From a checkpoint of a small encoder-decoder image transcriber.
Model: 18.8M parameters, encoder arch caformer, encoder activation gelu, encoder moe soft, encoder num experts 32, encoder patch size [2, 2], encoder depths [2, 5, 5], encoder widths [48, 96, 192], decoder width 128, decoder layers 12, decoder norm layernorm_no_bias, decoder activation star_relu.
Data: trained on analogue clock faces, 97500 training examples.
Rows from block 3 of the text decoder of a small encoder-decoder image transcriber, named by matrix and row number. Rows with one number belong to one neuron. Each number is 200 + 30 x the weight over its row's rms, rounded and kept within 0 to 999. All counts start at 0. After the name is the row's rms in percent of the matrix's.
After each neuron's rows are labels from the 100 texts, of 14976, where the neuron reaches its highest value: "fires on" is the input token at the peak. Only what is clearly more common there than usual is listed. The data: analogue clock faces. In brackets: how many of the 100.
# fc1: MLP up (decoder.blocks.3.mlp.fc1.weight, 256x128), inputs 0-63
# fc2: MLP down (decoder.blocks.3.mlp.fc2.weight, 128x256, transposed), outputs 0-63

fc1.5,174,225,237,231,182,191,177,200,198,187,168,126,265,227,184,177,223,205,231,197,180,166,135,191,146,214,178,182,271,234,207,203,215,192,216,221,169,189,206,256,165,180,235,237,205,161,256,224,153,232,190,169,212,206,206,212,233,216,212,217,217,191,213,203,227
fc2.5,158,192,157,172,235,186,184,208,215,192,225,231,133,164,238,223,228,218,158,173,268,202,244,196,242,178,231,198,224,151,198,226,176,186,199,186,210,184,162,178,218,187,177,189,187,204,156,162,275,189,186,192,206,232,215,166,187,246,200,165,165,234,181,213,215
fires on: "7" (69); "9" (19)

fc1.208,220,197,152,152,256,192,227,196,231,180,195,153,244,198,174,160,254,174,205,183,198,185,156,199,203,218,301,214,241,240,178,206,188,193,213,216,212,216,169,179,193,231,157,192,192,190,223,219,222,248,184,233,158,236,237,181,240,181,185,190,178,203,220,208,220
fc2.208,201,194,189,188,180,177,229,227,201,221,263,212,170,211,207,176,162,202,173,209,151,221,224,151,249,237,145,214,165,173,189,197,246,201,235,240,211,136,164,191,212,189,171,175,208,179,213,163,175,164,292,181,157,162,162,197,227,194,200,157,202,188,188,186,267
fires on: "0" (82); "5" (16)

fc1.159,059,160,208,180,216,228,128,136,197,184,210,233,195,157,236,215,156,188,204,210,179,210,206,207,211,204,194,139,241,145,210,228,192,185,180,187,203,268,169,192,262,207,178,202,204,183,216,237,207,162,206,239,164,146,181,188,179,225,191,237,239,177,239,175,210
fc2.159,071,209,212,219,186,124,180,237,248,242,159,183,184,174,187,244,236,201,181,209,260,196,210,179,217,171,229,265,176,218,211,197,214,215,163,187,227,147,241,225,180,189,223,202,165,190,223,177,185,234,236,242,192,218,210,158,253,155,205,163,219,218,209,249,199
fires on: "1" (100)

fc1.55,052,193,283,201,195,152,186,191,236,198,216,213,180,227,187,239,182,199,196,131,196,232,179,234,248,182,217,166,231,226,202,170,149,225,183,218,161,191,212,175,194,189,170,231,191,225,218,131,252,222,217,213,160,163,214,183,165,200,179,226,221,171,217,218,206
fc2.55,065,171,182,231,230,226,168,232,187,190,149,206,205,168,185,207,208,218,224,224,206,153,232,185,135,258,212,214,231,196,204,233,183,243,195,190,217,161,171,159,200,181,213,208,238,176,219,236,167,190,200,178,230,199,215,203,195,268,199,196,217,146,180,200,213
fires on: "1" (44); "3" (37)

fc1.120,023,159,191,266,214,177,216,228,199,181,186,198,206,172,161,150,180,230,215,215,244,223,256,244,211,175,169,174,211,136,232,206,211,231,197,196,158,165,198,213,189,230,272,209,188,159,214,227,219,171,144,172,186,191,154,171,218,212,205,135,219,238,209,228,173
fc2.120,044,208,177,154,181,223,188,182,245,238,211,154,153,214,210,241,199,239,232,223,170,239,240,186,244,191,241,192,178,225,176,169,169,234,173,193,178,197,260,167,226,232,182,218,232,157,188,204,235,207,169,157,200,240,175,252,152,195,198,213,194,236,167,171,236
fires on: ":" (100)

fc1.67,106,154,235,182,230,180,194,164,150,197,181,213,206,147,134,268,228,245,209,191,192,206,168,211,165,229,214,206,227,170,178,201,281,197,154,214,183,199,232,204,217,181,183,219,218,176,194,242,130,161,230,220,198,189,188,206,220,156,228,202,221,161,221,166,186
fc2.67,110,247,221,167,150,282,172,256,217,261,209,183,194,186,166,221,244,200,204,189,178,154,172,230,242,185,244,173,229,196,246,199,163,194,165,160,246,171,246,206,183,198,239,191,205,172,213,164,222,214,148,230,212,246,213,175,173,179,232,180,171,222,225,200,129
fires on: "8" (55); "9" (26)

fc1.180,078,223,200,200,219,200,201,166,190,242,210,152,233,168,214,211,178,128,215,170,197,248,191,231,215,226,215,212,194,174,156,171,193,195,174,207,190,227,219,305,241,197,185,184,186,236,158,202,195,168,212,200,206,231,226,205,231,245,224,209,204,176,249,243,184
fc2.180,076,160,158,202,178,168,150,197,198,194,207,208,157,167,175,206,208,256,194,238,227,199,192,201,199,122,161,183,245,196,181,231,199,176,233,183,189,172,211,169,152,174,203,224,190,230,222,177,135,177,155,212,270,172,155,202,186,188,225,192,158,233,192,200,226
fires on: ":" (100)

fc1.138,092,164,222,212,202,276,233,219,224,151,200,270,185,212,180,224,208,186,206,237,263,189,198,234,167,179,207,196,186,216,225,234,220,174,195,228,182,230,193,185,247,196,183,212,263,155,191,228,239,242,148,202,215,208,153,178,136,180,143,243,165,217,205,294,189
fc2.138,082,275,210,239,196,173,150,185,185,235,213,192,249,196,228,176,172,189,194,189,162,177,217,184,250,175,195,255,202,215,213,160,190,194,197,173,263,153,215,214,173,207,213,193,157,243,191,161,195,202,217,193,191,251,233,226,217,198,303,209,161,175,207,175,163
fires on: "2" (65); "3" (35)

fc1.75,023,186,152,202,172,140,213,179,221,223,133,167,192,207,196,217,229,188,167,233,216,215,228,181,193,239,205,251,245,165,177,272,172,243,180,197,197,160,216,242,159,175,233,162,199,182,172,192,216,221,204,160,256,217,211,234,246,210,185,227,193,197,275,179,170
fc2.75,040,213,238,204,170,184,210,224,243,170,223,214,209,231,199,155,214,210,237,158,235,169,167,191,232,162,146,165,225,163,254,185,218,159,183,150,156,234,199,165,199,167,248,190,200,191,165,212,223,222,233,230,239,208,227,151,230,227,177,222,176,199,206,195,143
fires on: "7" (75); "9" (25)

fc1.79,053,183,215,183,195,228,204,252,183,196,209,203,207,237,177,234,212,199,233,238,166,196,146,224,169,207,143,146,240,203,184,165,206,195,146,212,163,235,255,227,190,215,219,206,207,167,192,212,202,228,169,188,217,235,226,219,192,152,173,252,207,190,186,261,213
fc2.79,049,219,138,199,241,186,213,202,155,203,207,177,254,168,210,238,184,198,201,168,210,212,230,214,154,209,183,221,180,189,218,244,232,190,196,182,194,156,183,193,195,208,184,189,185,176,198,187,232,199,222,168,201,168,255,184,185,302,219,165,229,209,218,150,197
fires on: "0" (33); "5" (32)

fc1.135,033,152,201,153,164,209,152,208,231,196,153,202,216,152,225,229,209,158,209,189,213,266,197,232,169,232,193,214,204,190,175,148,209,156,263,188,203,291,222,190,190,194,180,193,216,221,248,220,181,254,203,137,159,226,212,202,216,255,208,145,248,196,278,181,217
fc2.135,047,171,191,188,206,222,193,210,204,210,147,226,190,298,174,197,198,213,179,168,144,201,211,233,159,170,212,181,208,156,216,257,245,180,152,181,222,200,214,181,220,181,174,176,190,180,162,233,167,222,202,264,229,218,178,159,240,150,241,137,195,185,147,218,163
fires on: "9" (14)

fc1.172,104,234,191,211,212,199,194,248,236,208,222,166,180,189,157,210,245,227,214,223,216,213,209,231,151,240,211,206,230,226,217,228,181,258,139,199,157,203,132,185,184,180,189,207,126,151,194,204,182,123,209,243,181,183,186,164,164,191,170,178,217,143,158,163,209
fc2.172,141,168,214,185,193,178,188,205,187,181,217,174,196,203,218,228,207,235,142,215,233,223,187,190,233,226,188,180,181,231,170,229,158,274,217,202,221,189,135,193,223,225,216,252,189,195,194,230,175,198,211,164,212,229,175,213,205,236,235,223,203,198,131,228,212
fires on: "3" (78)

fc1.71,021,237,181,237,186,235,247,217,161,198,233,165,213,145,228,147,232,207,164,214,215,198,211,195,234,210,212,206,243,164,230,171,245,225,185,209,186,188,195,244,150,230,158,205,163,196,224,161,177,223,180,219,211,217,173,247,202,191,185,233,241,153,191,213,185
fc2.71,039,154,252,191,197,143,172,174,173,228,152,221,208,161,197,233,212,210,158,186,219,215,224,191,197,162,156,183,195,183,214,203,219,242,198,257,165,247,235,246,185,174,206,205,242,219,152,173,247,172,185,195,250,198,232,201,191,158,150,213,224,230,215,232,223
fires on: "1" (100)

fc1.84,021,192,175,187,188,198,191,232,188,202,167,220,205,162,225,157,165,172,180,196,231,230,212,188,169,177,242,213,236,249,177,233,147,185,249,187,163,199,221,246,230,236,228,222,164,175,192,185,240,174,165,233,146,209,171,229,183,161,145,220,237,192,189,201,158
fc2.84,041,238,235,171,206,180,176,185,222,243,234,209,185,233,165,216,186,195,240,195,232,225,238,223,149,166,181,239,163,216,214,194,250,239,176,163,199,164,247,207,157,157,209,158,158,208,238,234,151,164,220,195,187,191,164,173,249,223,157,220,198,230,222,245,240
fires on: ":" (100)

fc1.202,095,186,142,211,237,223,176,186,194,175,238,265,173,193,193,158,235,212,214,232,253,192,230,214,159,241,171,203,246,221,166,239,261,188,166,161,163,231,168,211,227,184,188,223,227,131,221,169,226,206,139,229,228,214,146,219,189,199,183,223,140,190,208,239,217
fc2.202,082,251,228,213,161,199,225,227,175,248,182,172,252,194,205,252,228,158,181,163,179,211,202,209,228,161,223,192,168,151,202,175,178,199,238,220,244,191,208,224,176,172,232,195,135,256,192,199,194,188,166,151,194,163,205,220,224,183,206,208,272,218,196,172,157
fires on: "2" (50); "<end>" (43)

fc1.37,045,229,180,167,236,229,228,207,203,166,204,238,184,257,197,238,170,209,177,242,141,202,188,231,233,199,176,227,162,195,211,255,233,172,206,220,185,213,182,194,255,242,171,226,183,197,178,213,194,186,264,184,195,142,226,227,216,206,212,210,212,202,198,175,251
fc2.37,054,116,221,178,234,233,185,170,211,230,180,199,240,140,169,203,186,220,162,219,184,177,180,222,160,196,232,162,216,150,205,168,239,161,187,179,252,233,188,172,158,206,173,220,200,171,223,148,202,199,191,181,222,231,183,206,206,157,246,219,155,236,203,235,175
fires on: "<end>" (85)

fc1.13,154,190,232,223,179,217,197,202,179,193,182,215,191,204,187,203,225,230,210,266,209,182,176,201,147,197,240,171,210,233,223,211,247,198,226,185,134,238,237,157,232,209,203,239,132,138,190,229,246,204,195,204,205,238,180,205,153,145,172,212,185,237,198,231,232
fc2.13,125,232,209,151,156,211,199,172,222,198,190,142,193,201,232,222,228,195,214,179,185,194,163,205,185,168,253,185,221,210,202,188,129,223,232,222,184,166,181,264,157,202,208,139,235,185,204,125,192,217,241,196,207,216,228,139,244,247,231,184,190,210,186,208,199
fires on: "1" (100)

fc1.80,111,194,225,230,204,164,163,165,184,209,234,203,201,172,177,207,192,275,187,160,233,187,222,220,216,201,222,194,213,234,146,221,227,204,156,192,168,282,211,208,167,206,192,168,181,219,155,184,183,181,230,218,177,175,258,194,166,181,186,187,202,161,181,199,227
fc2.80,101,184,195,246,229,190,202,171,193,178,170,194,207,201,201,127,200,133,183,215,230,196,239,235,190,144,195,266,212,174,202,163,180,197,245,180,259,142,169,188,199,204,197,236,211,219,211,230,225,181,138,179,154,242,178,196,198,276,220,223,189,197,157,207,230
fires on: "6" (38); "5" (28); "7" (19)

fc1.175,232,188,233,224,162,206,198,187,193,173,191,191,145,182,195,213,187,191,211,253,230,155,167,257,233,167,154,204,206,198,201,154,214,174,180,220,184,266,215,221,177,186,240,243,151,178,267,183,190,223,197,151,253,231,200,186,184,226,214,189,217,206,180,199,181
fc2.175,284,190,215,179,192,139,179,200,164,157,217,179,138,215,225,213,213,226,218,249,202,192,115,196,202,174,214,173,228,264,196,218,196,209,200,210,181,196,181,285,189,177,207,196,202,162,249,194,189,197,226,154,239,211,184,206,255,245,221,146,216,194,197,173,252
fires on: "2" (100)

fc1.10,129,176,237,243,182,256,158,147,170,173,234,222,183,218,199,197,144,178,193,266,164,187,178,206,228,198,175,268,204,202,219,192,205,168,176,199,234,168,149,212,178,226,202,192,221,175,193,130,233,172,201,180,217,204,203,204,203,206,218,200,158,264,198,232,188
fc2.10,137,186,199,189,180,202,190,198,230,142,158,143,207,244,205,213,247,211,175,204,218,177,194,229,213,208,180,216,189,225,138,185,203,214,194,250,245,193,97,171,240,152,226,210,216,189,201,156,189,207,198,223,180,209,191,204,190,206,211,149,215,203,158,195,256
fires on: "1" (100)

fc1.149,182,218,199,122,144,157,182,209,194,188,236,158,174,197,178,222,233,232,178,201,205,220,201,230,204,165,212,186,222,220,196,225,217,200,198,212,156,194,175,173,249,226,207,237,113,177,176,239,205,188,208,230,180,229,224,210,179,179,222,216,199,201,153,199,252
fc2.149,139,148,211,205,250,181,212,173,204,227,164,193,177,160,191,210,210,198,208,218,216,227,202,218,199,231,204,187,156,185,247,196,212,211,221,191,226,214,257,191,197,184,182,215,250,185,215,184,166,201,189,155,247,182,200,235,167,221,183,157,244,233,220,210,139
fires on: "0" (40); "9" (29); "8" (16); "7" (8)

fc1.171,027,190,188,224,227,178,204,220,230,232,187,236,205,192,219,190,162,152,252,201,212,179,197,146,179,184,170,233,238,227,211,152,225,234,178,179,181,234,174,204,171,200,244,166,217,240,166,174,201,189,161,173,195,234,206,227,170,235,194,223,236,197,245,256,152
fc2.171,040,220,234,207,191,199,137,192,190,220,214,196,198,243,167,191,235,230,214,232,158,191,222,227,241,163,236,152,177,159,248,230,221,216,232,195,178,159,226,233,169,176,170,212,176,155,242,247,160,196,243,205,164,177,199,159,188,150,182,188,177,244,187,232,239
fires on: ":" (100)

fc1.190,020,242,195,238,209,197,181,210,200,233,244,169,216,225,210,237,183,196,225,149,222,187,173,211,233,249,159,223,251,151,199,155,187,162,218,154,169,219,164,219,253,153,239,220,223,165,238,210,213,166,181,242,165,150,203,250,153,161,216,203,225,188,235,183,153
fc2.190,042,181,232,183,234,250,172,231,221,191,170,232,157,164,162,239,183,197,158,197,174,221,181,237,234,182,243,175,239,184,169,202,187,235,167,168,148,200,217,215,205,219,252,177,181,188,172,180,246,165,226,249,207,158,185,173,203,163,196,219,243,245,193,248,162
fires on: ":" (100)

fc1.153,147,220,180,216,197,227,167,135,125,165,208,265,183,164,239,227,139,170,175,241,187,184,209,198,248,175,175,226,168,192,206,267,170,232,200,205,234,185,180,165,151,209,170,213,228,229,181,169,279,191,216,223,207,194,225,214,160,221,233,237,193,219,207,196,212
fc2.153,164,193,170,220,162,165,189,217,217,158,183,175,244,198,193,250,208,181,207,162,183,181,182,176,188,194,164,183,204,252,217,174,190,190,193,232,248,242,187,232,220,237,258,182,189,224,246,180,189,226,160,136,204,208,224,157,201,162,213,183,208,209,253,205,195
fires on: ":" (100)

fc1.186,147,249,225,174,190,181,246,238,178,174,187,188,225,169,193,223,199,257,198,164,202,136,203,233,239,193,216,185,186,233,228,147,201,234,217,194,188,204,217,234,210,179,176,180,193,208,196,150,206,235,189,166,179,160,198,206,209,208,204,221,191,215,207,256,192
fc2.186,123,176,186,170,244,197,182,164,212,161,207,178,167,205,169,185,212,178,162,141,212,185,207,219,178,195,190,197,224,216,184,205,241,235,163,192,214,177,204,170,189,192,249,271,258,202,212,251,205,189,205,185,163,183,214,171,201,203,175,154,190,173,152,126,272
fires on: "3" (96)

fc1.129,035,193,229,234,238,224,215,181,163,212,152,186,174,228,188,217,184,196,149,214,208,269,195,219,169,217,170,183,201,209,138,206,169,188,247,198,185,179,225,225,197,238,186,218,191,195,198,193,250,174,186,241,147,229,210,235,233,260,229,211,161,272,166,170,168
fc2.129,047,195,171,195,152,236,174,218,219,227,211,210,196,200,258,232,215,149,183,201,269,153,253,164,166,218,224,191,168,193,196,214,270,222,162,262,194,217,226,199,219,227,199,192,220,190,217,236,189,233,239,201,200,178,252,147,204,206,178,226,153,179,223,212,182
fires on: ":" (100)

fc1.203,092,198,220,216,199,183,188,247,188,202,233,185,195,195,175,202,223,170,187,192,217,218,157,239,225,190,175,222,211,213,243,262,254,225,226,214,192,181,225,200,195,207,168,203,137,183,235,205,186,207,209,222,147,239,226,286,210,145,263,188,202,180,186,179,205
fc2.203,098,207,233,182,207,202,180,184,210,184,143,239,174,180,220,211,196,225,212,191,183,163,197,176,174,211,229,163,199,215,217,192,100,211,195,184,197,167,151,205,226,255,170,184,245,148,151,229,210,161,205,165,196,199,199,145,268,218,162,178,211,209,220,213,168
fires on: "9" (67); "8" (29)

fc1.70,200,195,151,198,233,199,192,159,185,187,234,216,193,201,215,223,211,222,154,199,193,203,230,209,161,219,192,212,201,192,212,239,219,177,212,198,197,280,128,174,256,222,154,200,181,212,210,239,217,180,192,224,192,197,196,192,182,205,157,151,175,180,190,191,262
fc2.70,139,205,273,239,168,249,181,201,221,232,195,175,253,201,165,173,160,145,238,186,185,171,139,252,194,205,218,210,193,187,193,200,234,215,210,178,180,162,252,181,141,221,194,238,175,207,225,153,233,209,204,192,230,202,184,215,185,159,206,217,203,172,202,190,114
fires on: "<end>" (100)

fc1.127,125,195,184,231,181,205,173,233,197,175,187,185,229,184,242,200,179,185,241,188,249,130,168,163,279,225,153,217,199,263,195,239,238,217,167,173,198,217,208,202,183,169,234,226,160,180,216,199,224,252,225,272,233,207,220,190,199,175,181,163,178,197,212,238,248
fc2.127,129,203,260,172,170,156,209,150,164,176,213,203,183,200,219,192,201,232,203,254,125,207,166,211,146,185,196,196,200,181,194,209,181,201,185,215,179,224,224,212,187,163,176,207,272,219,283,197,209,248,224,233,202,192,181,214,246,208,220,162,204,224,229,158,238
fires on: "2" (75); "3" (25)

fc1.38,116,233,215,215,200,189,245,208,188,188,178,173,209,147,207,195,201,246,220,161,272,191,203,174,193,199,206,178,182,195,234,182,208,195,185,219,205,216,175,228,215,152,187,182,125,143,259,266,141,241,219,159,180,226,164,198,200,205,254,193,225,231,178,172,237
fc2.38,096,207,167,179,133,206,170,175,189,213,238,188,209,258,174,213,203,165,216,200,170,167,132,207,205,237,214,198,202,149,172,228,176,195,205,195,147,217,225,198,170,238,186,206,231,194,170,141,199,152,192,259,209,191,214,191,213,198,166,144,184,205,228,259,209
fires on: "6" (63); "7" (28)

fc1.195,061,178,149,163,203,204,194,163,192,150,254,188,135,207,235,234,160,229,232,209,197,240,166,213,195,289,184,216,187,169,197,194,207,186,202,214,135,228,96,217,201,214,188,205,157,156,198,211,215,162,187,248,214,181,222,225,199,209,210,172,187,200,182,190,239
fc2.195,077,182,173,245,196,184,221,189,208,259,131,246,245,203,195,186,214,193,165,202,243,217,236,231,229,190,170,215,235,232,193,175,181,195,227,238,204,230,176,193,211,166,257,191,254,233,190,208,174,214,189,150,179,244,176,206,211,221,211,135,190,148,266,263,248
fires on: "<end>" (100)

fc1.244,136,174,226,225,127,198,219,170,195,133,207,236,219,251,199,184,161,167,201,238,148,160,152,255,204,180,185,233,232,197,244,215,198,182,177,197,215,223,193,177,176,241,226,175,222,219,232,142,287,200,184,184,253,215,208,202,211,189,190,193,127,203,185,211,156
fc2.244,131,224,195,183,189,159,185,164,193,136,165,103,195,196,220,212,229,214,142,230,219,187,227,226,228,185,221,191,188,257,178,175,178,254,207,198,197,209,126,224,229,195,199,239,161,187,221,191,184,207,191,145,192,157,191,201,206,249,195,175,245,208,162,237,253
fires on: "2" (88); "3" (12)

fc1.104,171,179,166,166,191,194,207,210,202,226,197,170,241,229,193,168,242,167,199,225,138,234,207,170,221,150,234,190,241,219,193,214,214,224,275,196,221,148,203,158,210,199,193,213,154,173,197,176,218,212,173,202,153,226,201,212,175,192,149,228,169,217,190,263,201
fc2.104,119,198,177,189,200,156,226,202,207,240,255,220,199,201,202,248,146,219,250,199,234,190,164,241,195,239,204,191,147,221,196,177,153,179,143,223,170,204,163,195,195,221,239,188,237,222,202,201,160,172,218,177,209,139,224,206,263,193,209,157,227,195,226,161,188
fires on: "2" (71); "1" (27)

fc1.168,021,223,222,200,226,159,229,200,150,183,207,242,229,155,229,224,189,215,263,186,252,152,189,220,217,218,159,236,181,239,237,227,201,167,192,183,207,226,219,241,166,171,161,220,198,240,243,242,207,217,145,250,225,159,238,182,248,159,193,231,184,236,216,248,217
fc2.168,040,224,180,213,213,209,177,243,198,161,215,244,246,170,172,189,158,192,141,234,226,201,180,152,219,200,224,165,198,149,204,206,183,188,223,160,177,153,193,205,200,173,176,178,186,168,204,156,232,214,243,159,225,248,151,231,209,153,221,149,248,227,189,181,230
fires on: "5" (63); "4" (30)

fc1.166,026,221,205,221,215,188,253,149,192,204,167,207,213,134,186,215,243,183,220,177,202,199,173,233,290,182,209,192,219,173,204,200,144,229,193,167,170,221,158,188,186,197,173,273,244,191,215,224,249,255,230,235,219,227,143,177,201,218,206,205,203,165,209,194,220
fc2.166,039,221,206,212,194,222,186,206,167,143,244,200,207,249,171,197,149,184,240,172,257,208,159,203,180,241,178,206,216,247,203,172,228,183,207,238,244,155,226,206,223,209,248,157,193,219,151,147,188,177,166,225,195,215,237,162,149,151,247,190,233,193,199,216,172
fires on: "1" (100)

fc1.78,091,207,246,210,146,228,242,194,214,134,213,205,195,158,241,211,180,175,161,198,167,178,142,188,207,184,210,241,164,141,186,160,214,228,209,268,226,226,180,175,183,198,249,187,172,229,194,236,241,234,142,169,203,190,174,189,188,232,196,243,224,247,190,194,157
fc2.78,086,187,162,207,207,197,192,204,247,245,207,189,210,213,170,153,169,228,220,238,229,187,240,203,230,202,190,215,243,212,216,165,212,237,206,135,151,199,203,197,205,203,207,211,189,162,216,183,187,132,172,221,193,211,247,208,234,157,229,180,193,181,242,257,249
fires on: "7" (35); "6" (17); "9" (11)

fc1.105,095,193,210,219,260,246,218,230,186,202,190,178,169,230,109,152,218,145,239,184,236,176,175,201,164,169,239,219,218,200,143,185,181,209,175,236,211,189,185,208,171,209,201,233,191,211,209,218,141,172,236,198,189,220,199,202,207,213,176,148,191,204,220,156,178
fc2.105,081,271,203,169,147,183,189,174,235,172,219,210,207,166,264,201,185,248,183,212,180,187,196,234,229,192,172,202,212,159,237,159,216,171,185,216,203,208,144,197,178,276,198,143,171,149,193,183,247,222,134,182,242,166,197,212,210,139,201,218,216,194,170,239,216
fires on: "9" (33); "0" (28); "7" (21); "8" (17)

fc1.126,079,192,185,192,192,163,206,160,214,194,179,137,189,200,174,201,191,220,234,166,193,189,210,199,266,208,163,254,159,191,209,159,188,217,237,199,229,197,185,246,213,173,190,170,109,174,234,237,208,213,187,182,171,196,149,199,210,220,232,254,223,198,216,186,207
fc2.126,092,157,213,178,225,169,234,197,219,213,226,218,263,226,246,197,223,152,186,192,198,177,136,184,139,190,198,148,224,202,220,190,173,238,200,225,171,193,176,215,188,245,192,248,270,177,202,203,205,255,237,204,197,164,213,257,216,212,209,157,190,251,249,183,220
fires on: "6" (62); "5" (31)

fc1.137,029,173,189,205,190,211,203,192,205,218,214,196,156,172,191,202,157,239,211,154,286,261,199,255,192,191,203,189,227,146,192,217,188,204,188,189,182,239,205,196,165,220,213,205,212,152,164,229,186,226,161,196,172,188,178,179,212,236,198,180,170,237,181,176,208
fc2.137,049,195,181,160,185,171,221,185,211,175,226,202,191,194,204,163,241,157,183,219,157,193,225,161,136,209,143,179,215,210,196,223,161,250,180,183,181,237,263,208,160,169,209,243,245,189,222,160,165,229,221,163,201,182,191,254,207,202,171,164,237,164,235,257,260
fires on: "3" (99)

fc1.101,065,189,219,178,199,161,226,262,190,160,191,198,202,163,198,179,203,192,216,164,229,177,201,196,146,181,224,191,243,223,207,179,196,234,161,217,178,236,270,183,230,215,259,200,162,148,241,207,139,208,225,182,179,192,190,137,147,201,235,186,189,200,206,185,226
fc2.101,068,187,195,208,206,266,220,195,186,216,143,147,196,223,181,187,208,216,211,205,165,179,175,220,195,259,191,233,138,185,151,208,193,202,220,174,210,204,173,243,194,252,167,185,192,222,179,202,212,205,201,172,218,202,209,210,149,209,206,203,229,226,211,238,286
fires on: "6" (79); "5" (21)

fc1.96,030,186,171,191,243,153,239,206,193,173,208,225,188,168,175,175,271,200,193,159,206,217,225,157,200,257,196,217,225,165,227,177,169,192,170,187,171,260,202,232,170,241,209,172,186,163,229,235,166,160,172,197,214,254,204,147,196,179,236,255,212,246,173,189,188
fc2.96,044,160,185,227,209,191,170,258,253,225,225,152,205,217,193,213,157,154,180,154,201,191,214,146,211,173,197,237,183,212,203,200,206,165,184,159,220,158,228,214,229,224,233,214,219,212,194,168,256,231,201,228,230,147,228,169,169,228,238,175,221,197,223,195,213
fires on: "9" (46); "8" (35); "7" (16)

fc1.152,026,185,206,201,166,229,226,198,201,141,179,173,153,242,158,236,226,178,215,222,212,249,188,153,186,143,224,222,209,232,220,246,185,178,210,195,213,224,243,199,206,221,181,208,174,214,178,212,201,231,211,200,198,206,235,178,244,193,132,219,228,134,206,163,219
fc2.152,040,147,232,163,189,166,249,185,235,231,229,143,146,217,194,224,239,224,159,229,186,219,194,231,155,198,220,192,178,203,174,200,208,201,205,154,210,210,171,201,247,190,157,179,207,175,198,154,160,185,183,207,152,203,166,226,192,203,171,187,189,167,168,167,159
fires on: "1" (99)

fc1.58,085,169,192,220,196,250,221,188,182,164,212,181,195,208,157,200,164,194,218,175,136,203,166,167,214,172,176,178,199,222,183,238,184,176,155,233,187,208,209,175,216,197,182,213,167,234,210,266,200,229,200,209,155,230,215,170,154,255,155,241,207,197,225,218,202
fc2.58,091,224,180,168,202,130,183,230,172,261,211,227,201,208,199,200,171,200,188,193,228,155,158,249,175,243,189,176,218,230,239,227,268,242,211,216,207,174,245,235,196,187,176,158,201,188,184,168,205,186,225,149,207,188,221,217,260,161,264,226,196,216,171,180,275
fires on: "3" (67)

fc1.218,225,212,163,142,212,240,214,212,206,204,218,183,222,194,167,169,208,203,238,184,161,201,145,167,193,243,265,222,212,228,185,204,206,201,228,223,218,130,194,191,199,165,179,141,219,181,165,163,203,202,187,247,134,192,241,166,237,183,183,206,177,203,238,196,171
fc2.218,276,182,151,199,233,150,183,203,199,152,215,252,199,195,198,180,171,180,194,196,159,197,198,142,221,223,236,174,197,230,176,190,205,260,216,199,229,116,121,167,192,178,184,206,228,240,199,179,205,176,223,196,181,179,186,247,192,193,190,133,213,232,215,213,228
fires on: "3" (100)

fc1.0,091,182,168,174,204,173,259,197,169,214,241,186,200,228,157,209,236,245,164,179,172,252,206,204,166,212,218,173,188,225,256,184,215,181,229,196,177,182,173,172,249,236,172,220,140,248,249,254,170,197,205,212,220,228,160,210,215,215,187,179,243,188,202,178,225
fc2.0,072,177,223,161,200,239,159,186,213,200,165,154,183,140,232,177,171,116,224,226,217,188,201,206,234,167,180,173,186,181,185,266,168,215,189,165,186,240,242,219,189,204,195,197,259,176,190,129,217,165,190,211,230,169,226,208,225,195,198,195,194,252,205,213,185
fires on: "<end>" (57); "8" (20)